config.toml
model = "image classifier"
dataset = "rendered dice on a table"
train_examples = 145000
image_size = 32
crop_scale_min = 0.8
horizontal_flip = true
targets = ["dice"]
num_classes = 3
arch = "preact_resnet"
norm = "batchnorm"
hidden_act = "relu"
depths = [5, 5, 5]
kernel_size = 3
stem = "single"
avg_pool_shortcut = false
widths = [64, 96, 144]
label_smoothing = 0.1
loss = "cross_entropy"
init = "xavier_uniform"
residual_init = "zero_last"
optimizer = "soap"
beta2 = 0.99
learning_rate = 0.0015
beta1 = 0.95
shampoo_beta = 0.99
eps = 1e-08
precondition_frequency = 50
max_precond_dim = 1024
merge_dims = true
one_sided = true
adamw_lr_other_params = 0.00087
max_grad_norm = 1.0
l1_shrink = 0.03
max_steps = 13600
batch_size = 64
epochs = 6.0
lr_schedule = "wsd_sqrt"
decay_fraction = 0.2
final_lr_fraction = 0.01
warmup_steps = 680
weight_decay = 0.2
adamw_weight_decay_other_params = 0.01
Rows from block 7 of a small image classifier, named by matrix and row number. Rows with one number belong to one channel. Each number is 128 + 32 x the weight over its row's rms, rounded and kept within 0 to 255. All counts start at 0.
After each channel's rows are labels from the 100 images, of 14976, where the channel reaches its highest value: "strongest on" is what is common among them. Only what is clearly more common there than usual is listed. The data: rendered dice on a table. In brackets: how many of the 100, against the usual share in percent.
# convs0: first 3x3 conv (model.blocks.7.convs.0.weight, 96x96x3x3, each kernel summed), inputs 48-95
# convs1: second 3x3 conv (model.blocks.7.convs.1.weight, 96x96x3x3, transposed, each kernel summed), outputs 48-95

convs0.11 [148 128 138 104 112 130 115 121  98 121 115 134 144 134  32  82 184  45 151  37 149 124 127 100 115 111 128 108 107 111 113 170 119 117 114 118 125 118 103 121 111  99 101 114 114 121 133 111]
convs1.11 [124 155 133 103 123  81 112 120 140 129 122 133  99  87 125 135 120 139 125 180 151 127 147 153 121 128 131 128  82 109 138 127 128 213 145 157 145 129 127 141 137 124 153 129  99 124 255 127]
strongest on: yellow die (49 vs 15.8)

convs0.86 [119 136 160  90  87  79 138 112 153  49 106 160 173 136 141  74  74 117 144 119 144  56 163 136 131 102 131 105 106 137 141 119 144 144 133 135 108 101 108 126 136  76 135 118 111 164 131 150]
convs1.86 [132 128 181 134 132 139 127 148 125 151 126 126 208 162 158 250 146 198 126 122  65 129 125 144 126 120 128 149 191 123 151 126 128 153  90 148 150 115 117 123 119 126 121 138 166 130 127 116]
strongest on: orange die (53 vs 16)

convs0.92 [143 129 181  85 158 118 206 130 125 177 116 141 126  72 206 122 129 125 158 124 127 128 120 158 191  94 128  98 126 152 110 128 146 128 165 158 126  84 125 123 150 129 170  68 130 138 138 129]
convs1.92 [131 154 136 121 205 110  57 112 127 146 139 122  94 121 132 128 196  27 108 160 153 131 132 154 111 159 129 145 126  55 135 122 123  79  60 122 120 164 117 118  96 119  97 142  87 127 115  94]
strongest on: white die (46 vs 15.6); blue die (43 vs 16.1)

convs0.33 [126 116 113  94 131  95 137 144 122  70 121 142 174 143 137 110 127 128 131 128 128 119 128 150 139 111 120 102  94 145 130 169 133 158 113 137 135 128 120 117 115 102 140 111 110 139 135 116]
convs1.33 [138 107 139 132 104 144 132 113 126 123 131 131   6 111 213 116 135 111 122 148  99 129 126 132 126 126 114 126 132 111 125 111 119 145 140 131 144 222 128  67 147 123 119 209 106 143 115   0]
strongest on: one on top (63 vs 30.1); orange die (48 vs 16); yellow die (46 vs 15.8)

convs0.36 [179 111 124 141  78 127 127 110 108 122 154 125 182 127 128 217 139 219 118 118 121 126 135 126 126 126 127 128 133 127 128 160 127 133 114 128 140 121 135 140 129  20 128 129 131 131 125  40]
convs1.36 [150 125 140 142 128 165 148 150 133 155   2 147 122 123 126 101 138  85 152 128 134 143 142 129 131  84 127  79 119 119 128 129 122 132  92 127 235 129 121 116 172 129 123 124 118 139 145 130]
strongest on: one on top (67 vs 30.1); orange die (43 vs 16); yellow die (34 vs 15.8)

convs0.74 [ 19  95 139 124 152  77 185 134 119  97 120  77 146  84 147 129 118 134 152 123 141 128 134 135 164  76 151 124 132 149 152 118 145 137  96 128 130 122 113 108 147 100 142 126 123 159 181 139]
convs1.74 [124 255 154 126 170 155 118 114 117 131 135 118 126 133 113 122 126  88 125 106 173 148 100 133 122 210 138 129 133 146 140  99 143  76 213 121 100 116 106 123 116 154 121 127 117 131 110 130]
strongest on: blue die (69 vs 16.1)

convs0.25 [115  85 144 123 113 135 112 117 127 122 198 113 100 128 127 181 181  75 125 125 124 102 130 106 114 118 147  85  84  53 123 117 127 101 103 124 200 115 133 142 144 109 125 102 126 124 130 124]
convs1.25 [ 78 125 109 122 127 144 147 124 129 134 106 126 104 124 120  95  84 132 131 114  74 128 118 115 129 120 109 110 200 134 119 127 121 126 134 126 143 100 123 157 169 123 125 116 106 153 121 137]
strongest on: yellow die (34 vs 15.8)

convs0.49 [140 120 108 164  45  87 101 132  76 126 167 125 150 106 115 157 142  97  62 123 109 104 114 126 125 153 203  84 157 123 128 126  95 103  86 116 123 104 116 124  86 143 126  95 124 138 139  59]
convs1.49 [128 122 123 125 132 164 139 119 130 210 139 112 131 127 123 147 114 131 130 126  72 131 128 115 126 121 124 126 248 132 118 142 127 132 137 126 165 110 110 217 153  94 126 127 134 122 127 128]
strongest on: orange die (39 vs 16); yellow die (35 vs 15.8)

convs0.12 [ 92 157 170 127 148 137 123 117 104 255 141 122  94  50 128 138 130 123 123 119 124 143 110  78 126 132 151 104 126 122 122 112 116 128 168 126 107 116 180 137 119 222 122 115 129 118  90 225]
convs1.12 [116 149 132 113 183 229  11 123 130 103 117 138 140 118 118 148 108 119  97  84   1 112 107 125 130 105 131 104 203 128 125  99 138 101 142 115 120 120 142 137 124 104 112  98 111 127 127 126]
strongest on: white die (83 vs 15.6)

convs0.28 [138 164 124 138 158 139 127 128 155 105 125  97 134 123 130 189 137 185 129 135 139 148 135 122 119 201 129 130 117 153 129 140 119 110 255 123 149 122 134 136 127 130 122 132 173 135 124 127]
convs1.28 [120 118 137 135 114 121  60 132 141 142 112 137  21 134 133 118 117 131 123 175 137 136 120 145 123  79 118 117 110  76 104 103 116 128   3  80 128 143  85 129 182 122 109 128  66 151 117 121]
strongest on: white die (66 vs 15.6)

convs0.51 [140 131 131 134 193 206 128 207 157 121 128 129 179 129 130 130 133 119 129 130 129 252  81 123 130 184 132 133 148 128 136 166 129 143 140 130 131  68 117  54  97 195 128 140 162 118 129 134]
convs1.51 [132 125 132 133  47 129 125 122 129  76 101 145  49 145 127 138  83 115 124 112 125 124 121 129 130  57 121 125 105 127 118 103 120   0 123 125 126 130 120 151 165  83 109  50  74 152 130  40]
strongest on: white die (55 vs 15.6); yellow die (42 vs 15.8)

convs0.31 [164  69 145 105 120 110 138 140 116  68  64 115 135 134 126  68 115 133 152  97 131  52 234 139 128 105 116 129 133 131 107 131 148 140 130 138 112 142  85 123 116  22 134 122 126 121 137  94]
convs1.31 [131 115 168 128 129 137 131 133 137 136 129 140 140 125  98 130 164 119 143 110 140 131  76 129 128 104 117 186 111 142 172 128 137 255  96 128 128 157 118 133 149 126 100 144 126 117 132  99]
strongest on: yellow die (35 vs 15.8)

convs0.71 [131  79 104 133 107 122 126 106 124 108 124 113  99 130 132  75 127 141 128 142  84 165 132 122 130 150 140 191 138 146 255  97 130 127 134 126  82 145 157  98 118 156 130 147 122 194 130 133]
convs1.71 [120  91 129 128  86 166 110  98 145 130 108 140 127 125 121 133 117 101 134 108 134 158  72 127 129 131  75  70 140 138 101 124 120 118  62 128 105 104 131 156 146 125 126  66 126 140 123 109]
strongest on: yellow die (48 vs 15.8)

convs0.8 [128  87 106 136  99 142 114 247 106 125 130 122 255 122 166 126 108 150 116 148  56 129 152 124 125 113  93 160 132 115 121 121 117 128 114 123 139 166 118 136 111 116 121 132 166  99  73 108]
convs1.8 [129 126 169 137 135 169 120 131 143 115 125 182 129 141 166  92  92 153 131  97 127 155 135 131 130  94 117 141 176 160 133 143 120 139  97 127 112 139 126 159 133 119 122 151 147 163 134 141]
strongest on: yellow die (56 vs 15.8); orange die (35 vs 16)

convs0.43 [112 134 135 119 149 112 132 139 141 145 125 112 141 129 130 127 114 165  69 153 102  87  82 119 129  76 164 194 134 128 158 130 128 126 116 123 123 138 127 110 108 140 103 141 135  48 126 105]
convs1.43 [123 103 130 124  90 222 120 154 135 145 126 137 125 115 121 127 109 120 117 101 122 155 125 125 121 123 141  91 161 135 122 108 107 121 121 121 132  30 137 192 153 122  91 117 154 128 127 136]
strongest on: yellow die (40 vs 15.8); teal die (35 vs 16.1)

convs0.60 [131 137 152 155 104 130 136 127 101 119 127 145 135 124 126  79 123  80 146 112 162 128 126 125 122 131 107 125 104 183 255 132 154 132 153 129  81 115 124 145 139 170 124 128 108 173 120 205]
convs1.60 [124 119 132 126 121 200 108 125 130 237 227 175 119 113 140 127  95 151 119 123 135 139 120 120 130 125 132 124 134  71 102 106 128 106 127 103 155  84 132 125 174 117 119 126 118 142 115 100]
strongest on: white die (76 vs 15.6)

convs0.56 [149 146 107 131  90 102 102 102 124  83 131 120 134 112 104 135 134 242 113 150 135  77 240 119 111 124 122 208 125  92  96 176 117 113 137  99 126 177 124 129 119  16 104 163 134 126 120 109]
convs1.56 [135  99 129 128 134 129 126 135 142 141 112 150  93 103 157 103 119 107 135 164 130 140 103 128 133 104 145 115 178 135 137 135  87 153  81 133 123 146 120 129 162 128 127 124 117 136 128 124]
strongest on: teal die (36 vs 16.1)

convs0.57 [132 127 146 130 160  41 138 129  95 129 107 127 125 131 153  89 116 113 138 128  64 128   0 150 130 127 131 139  51 144 154  82 146 135 180 137 110 105 192 113 122 152 131 121  49 122 131 148]
convs1.57 [126 140 176 111 101 197 114 117 140 128 141 151 121 118 126 123 137 189 127  39 144 133 126 123 129 122 129 133 150 121 127 124 126 101 111 113  98 131 129  96 136 125 116  56 151 127 111  40]
strongest on: white die (62 vs 15.6)

convs0.42 [174 101 127 125 216 128 128  92 122 159  92 116 119 121 111 120  93 122 116 142 151 113 235 121 110 131 100 137 124  93 126  96 128 108 102 128 113 161 140 138 131 123 124 255 123  44 123 124]
convs1.42 [100 184 129 110 126 133  59 129 144  75 122 130 120 125 120 214 109  97 134 105  99 255  41 126 128  99 122  83 166 144 129 129 119 118  71 119 104 124 128 103 149 131 134  66 103 139 127 139]
strongest on: teal die (35 vs 16.1)

convs0.6 [145 120 127 136 119 101 165 196 113  87 124 120 129 146 132 147 140 126 129 111  74  76 103 110 137 124  90 110  55 163 134 120 162 124 102 153 198 121  62 112 131 129 116  86 151 117 138 112]
convs1.6 [171 126 136 147 103 182 127 137 128 177 115 117 137 108 130 113 130 130 130 133 128 129 158 134 130 120 116 146 122 135  94 137 127 140 131 126 132 110 118  86 122 128 133  86 119 145 120 119]
strongest on: orange die (40 vs 16); yellow die (37 vs 15.8); red die (35 vs 15.8)

convs0.32 [117  52  97 128 121 155 133  90   0 183 143 126 124 137 102 140 122  90 130 104 129 125 113 136 127 112 145 107 129 128  99  87 126 127 124 129 130 103 255 174 166 159 131 120 112 108 124 102]
convs1.32 [129  84 159 115 203 107  99  47 140 127 177 125 137  78 125 146 120 143  93 123 198 161 162 122 127 159 139 114 134 120 107 127 139 109 145 122 123 120 111 125 135 125 128 130 111 121 123 169]
strongest on: one on top (63 vs 30.1); white die (47 vs 15.6); blue die (41 vs 16.1)

convs0.62 [113 148  97 123 129 141  64 141 198 167 118 113 149 131 128 117  62 134 112 111 131 129 110 119 114 135 169 118 137  99 125 141 110  86 139  56 110 168 122 118  51 140  96  82 147  99  87 155]
convs1.62 [125 155 129 123 134 167 128 132 129  89 122 146 111 131 122 136 114 122 129  86  99 181 119 129 141 121 131 125 142 124 128 127  85 147  84 129 127 116 122 170 136 125 127  91  98 169 128 136]
strongest on: white die (75 vs 15.6)

convs0.37 [161 130 124  43 135 127 125 125 136 110 102 145 131 125  94 121 122 145 126 112 108 124 125 125 129  83 103 120 128 111 101 129 126 128 127 122 108 137 101  98 105 114 125 111 125 108 127 142]
convs1.37 [129 124 136 128 172  68 127 122 127 136  68 103 138 139 151 120 134 119 127 231 251 128 155 171 128 131 125 129 128 126 133 126 129 134 130 143 128 136 104 130 137 141 117 124 118 130 139 117]
strongest on: white die (61 vs 15.6)

convs0.81 [105 172 100  69 164 255 109 131 189 126 114 125 146 119  73 105  96 114 111 123 150 247 119 126 123 165 140 140 141 103 122 146 112 119 168 114 120 123 128 141 125 127 112 140 206 125 114 150]
convs1.81 [123 116 146 147 130 120 118 107 126  95 111 137 105 132 127 118 121 136 128 129 127 121 116 129 129  52  98 112 117 146 149 141 113 161 124  40 127 137 116 128 139 117 123 110  20 231 127 134]
strongest on: white die (77 vs 15.6)

convs0.93 [124 114 124  94 134 127  84 151 127 125 130 127 136 107  97 102  68 132  82 198  98  98 190 124  73 131 127  89 115  85 131 137 115  92 116 114 110 171 132  29 100 128 117 110 161 134  63 117]
convs1.93 [122 133 133 136 117 190 129 134 132 183 128 143 140 130 121 190 103 147 118  82   0 124 118 127 132 125 126 161 130 140 124 126 127 134 128 126 127 138 132 218 136 115 133 129 150 106 129 125]
strongest on: yellow die (52 vs 15.8); orange die (35 vs 16)

convs0.30 [137 137 121 128 128 139 144 124  89  74 127 132 124 117 125 132 191 125 136 125 136 122  65 120 126 100  24 104  75 123  75 135 163 161 112 131 155 119 111  66 116  90 130  93 130 167 133  77]
convs1.30 [136  95 126 122 200  67 127 114 127 233  89 113  95 131 173 174 173 119 117 142 212 134 140 143  89 105  98 131 127  93 153 131 125 145 154 140 117 133  91 116 123 129 127 140 129 109 174 108]
strongest on: orange die (36 vs 16)

convs0.45 [136 129  45 116 135 129 141 130 143 120 125 129 152 116 111 117 128 116 139 125 123 105 129 124 167 136  80 128 122 134 135 130 141 165 128 127 127 129   0 121 123 123 122 120 131 189 116 128]
convs1.45 [155 131 137 161 117 102 125  31 128 110 124 127  91 154 126 149 140 111 162 107 116 136  48 130 126  49 136 127 125 125 148 122 130 114 158 126 200  66 134 250 135 133 150  90 171 166 129  47]
strongest on: one on top (60 vs 30.1); orange die (45 vs 16)

convs0.89 [136  87 131 108 122 125 140 107 145 120 174 153 109 158 135  88 123 149 148 113 103 242 120 158 158 145 164 105 131 134 255 107 141 172 120 137 117 105 152 126 124 128 144  34 102 169 173 142]
convs1.89 [145  70 165 120  75 142 127 131 130 143   0 129 129 136 140  66 162  62 144 134 135 234 101 122 127 133 119 135  89 117 135 118 129 119 119  76  75  39 132 125 166 177 112 128 103 131 127 133]
strongest on: pink die (35 vs 15.7)

convs0.78 [109 119 125 133 128 122 117 167 127 126 131  82 136 102 140 125 123 117  56 159 117 132 153  93 114 127 117 145 128 115 135  92  71  93 114 100 121 139 130 129 134 118  92 138 174  51  83 127]
convs1.78 [129 127 128 134 128 173 129 152 138 127 120 136 223 134  77 205 118 181 133  68  98 123 155 123 131 124 134 139 190 130 125 159 126 128 111 124 125  96 132 174 137 126 129 155 142 136 133 153]
strongest on: yellow die (55 vs 15.8)

convs0.91 [115 175 112 128 183 109  59 130 142 168 130 112 136 144 128 115 121 144  68 142 156 133 138 134 130 131 118 137 136 103  99 137  12 101 157  64 125 159 135 115  99 165  90 140 133  98  73 174]
convs1.91 [124 110 131 126 115 215 119 161 128 117 110 135 131  65 128 153 112 128 124 125 105 134 121 128 129 147 123 123 168 126 124 127 129 129 124 125 129 123 131 157 137 121 128 111 109 132 129 154]
strongest on: white die (83 vs 15.6)

convs0.94 [124 138 109 110  74 101 127 111 145   4  89 141 114 113 120  98 110 138 134 113 123  92 144 132 126 153 159 149 128 113 124 108 133 130 119 134  71 148 101 151 113 126 132 136  71 167 130 163]
convs1.94 [114 137 162 116 121 122 124 118 153 147  90 126 130 117   0  89  97 120 130 146 128 118  49 128 206 119 115  92 147 132  78 117 128  93 123 107 124 173  78 124 190 117 164  81   0 131 112 136]
strongest on: white die (71 vs 15.6)

convs0.40 [153 126 132 154 125 137 136 131 129 130 189 129 122 139 130 139 133  81 137 111 151 209 102 133 137 118 116 137 165 137 115 130 135 129 128 139 166 113 112 110  96 126 135 149 127 107 134 111]
convs1.40 [127 123 109 127 130 129 127 121 127 107  61 217 126 121 125  38  75 127 124 128 112 185  74 126 131 154 125 104 110 154 132 127  96 124 116  96 165 122  87 132 177 101 120 103  88 154 130 113]
strongest on: yellow die (49 vs 15.8); white die (48 vs 15.6)

convs0.53 [127 128 112 133 112 113  63 129 132 118 130  99 152 116  88 129 137 138 112 147 125 127 134 105  52 120 125 136 115  88 118 154 124  93 129   4 132 137 122 126  80 120  54 140 134 127 123 119]
convs1.53 [140  70 168 135 152 147 124 167 127 128 120 140 159 125 142  95 112 133 128   0  17 139 130 116 129 199 121 146 136 137 129 120 117 141  57 127 129 142 125 147 165 126 121 136 119 162 147 152]
strongest on: yellow die (58 vs 15.8)

convs0.34 [173 128 124 130 150 117 128 133 127 121 142 105 129  93 110 141 139 148 124 142 123 116 194 129 120 141 113 197 129 110 131 129 122 116 150 126 141 255 134 109 132 143 125 158 126 128 126 130]
convs1.34 [122  90 134 143 128 140 124  94 144 120  82 146 112 133 139  78  99 139 138  98 178 140 124  63 141  54 118  99 149 132 129 111 115 124  81 128 122 127 122 186 185 126 130 123 117 144 139 122]
strongest on: yellow die (37 vs 15.8)

convs0.90 [118 135 123 135  73  87 130 118 103  90 130 115 160 124 119 191 159 154 134 187 192  68 174 133 135  87 129 171 106 125 121 138 134 126 139 124 114 130 111 129 150  71 131 170 123 135 138 112]
convs1.90 [138 111 124 112 148 148 116 132 122 238 127 129 117 117 127 110 134 131 130 117   0 136 123 131 117 127 139 118 188 134 133 143 124 140  83 123 121 106  73 137 156 129 142 126 146 134 134  92]
strongest on: teal die (36 vs 16.1); yellow die (34 vs 15.8)

convs0.87 [172 116 101 140 125 111 140 127 146  75 158 131  48 168 119 154 187 119 163 133 113 123  82 165 160 122 102 135 144 104 146  88 163 160 102 159 130 120 127 124 121 145 167 126 106 171 255 128]
convs1.87 [145 130 173 177 108 130 129 126 128 142 163 215 138 185 145 123 223  97 128 129 114 128 135 128 129 131 129 128 123 254 197  65 126 144 142  79  66 125 134  67 174 135 127 129 106 130 127 133]
strongest on: yellow die (34 vs 15.8)

convs0.47 [142 119 115 125 134 117 130 170 122 102 157  22 173 122 108 226 221 129 116 142 139 125 132 111 115 119  86 131  45 115 104 194 117 110 114 122 185 126 122 122 120 109 114 119 163 100 101 104]
convs1.47 [158 126 131 147 129 149 147 158 132 141  75 149 142  93 141 109 108 131 127 119 119 136 130 152 135 123 113 130 146 137 127 137 124 178 126  66 148 126 108 135 172  90  49 117 127 168 199 129]
strongest on: orange die (40 vs 16)

convs0.63 [115 125 122 133  49 170 107 131 118 146 144 170 167  92 142 144 130 177 108  77 161  77  84  72 108 137  87 140 104 158 111 151 113 118  90 147 153 182 137  47 136  96 113 154 137  95 175  95]
convs1.63 [124 129 141 119 142 135 128 131 120 161 124 131  98 100 129 124 131  67 127 187 160 134 116 146 129  93 125  92 121 135 143 137  90 133 108 133 120  92  91 126 155  96 135  98 103 125 150 128]
strongest on: white die (37 vs 15.6)

convs0.69 [143  98 117 103 122 126 118 111 123 115  98 136 115 125   8  95 131 126 116 132 165 128 219   0 128 124  90 117 107 116  87 126 117 123 124 114  93 133 129 131 115  93 123 139 123 134 122 133]
convs1.69 [119 159 142 108 255  46 135 118 127 116 131 128 129  70 144  98 145 109 116 132  95 133 141 180 119  85 128 130 135 139 138 133  99 129 111 139 116 115 114 138 121 123 129 106 141 140 135 104]
strongest on: one on top (65 vs 30.1)

convs0.52 [134 123 111  87 120 128  87  83 120 150 151  83 122 128  99 136 144 136 114 131  99 131 121 126  96 133 164 134 124 102 146 102 104  97 136  91 133 156 158 113  93 136  88 127 107 131 123 117]
convs1.52 [128 109 157 133 115 157 125 126 127 107 127 129 119 163 130 112 113  67 150  71 121 156 124  96 125   0  99 130 127 135 110 123 125  19 106  35  64 119 162 137 112 163 118 131 127 148 134 145]
strongest on: yellow die (58 vs 15.8)

convs0.64 [136  60 173 108 131 116 121 152 110 132  37  95 138 123 140 155 117 121 153 128 116 123 125 136 126 129 130 120 139 107 255 136 128  82 130 108 102 126 127  19 128 153 130 126 136 136 159 150]
convs1.64 [124 159 157 127 119 138 101  99 128 171 190 129 127 113 110  64 134  77 111 134 132 173 131 128 139 145 173 126 130 122  96 123 132 122 151 127  27 131 255 141 128 179 114 123 108 132 117 225]
strongest on: blue die (59 vs 16.1); teal die (38 vs 16.1)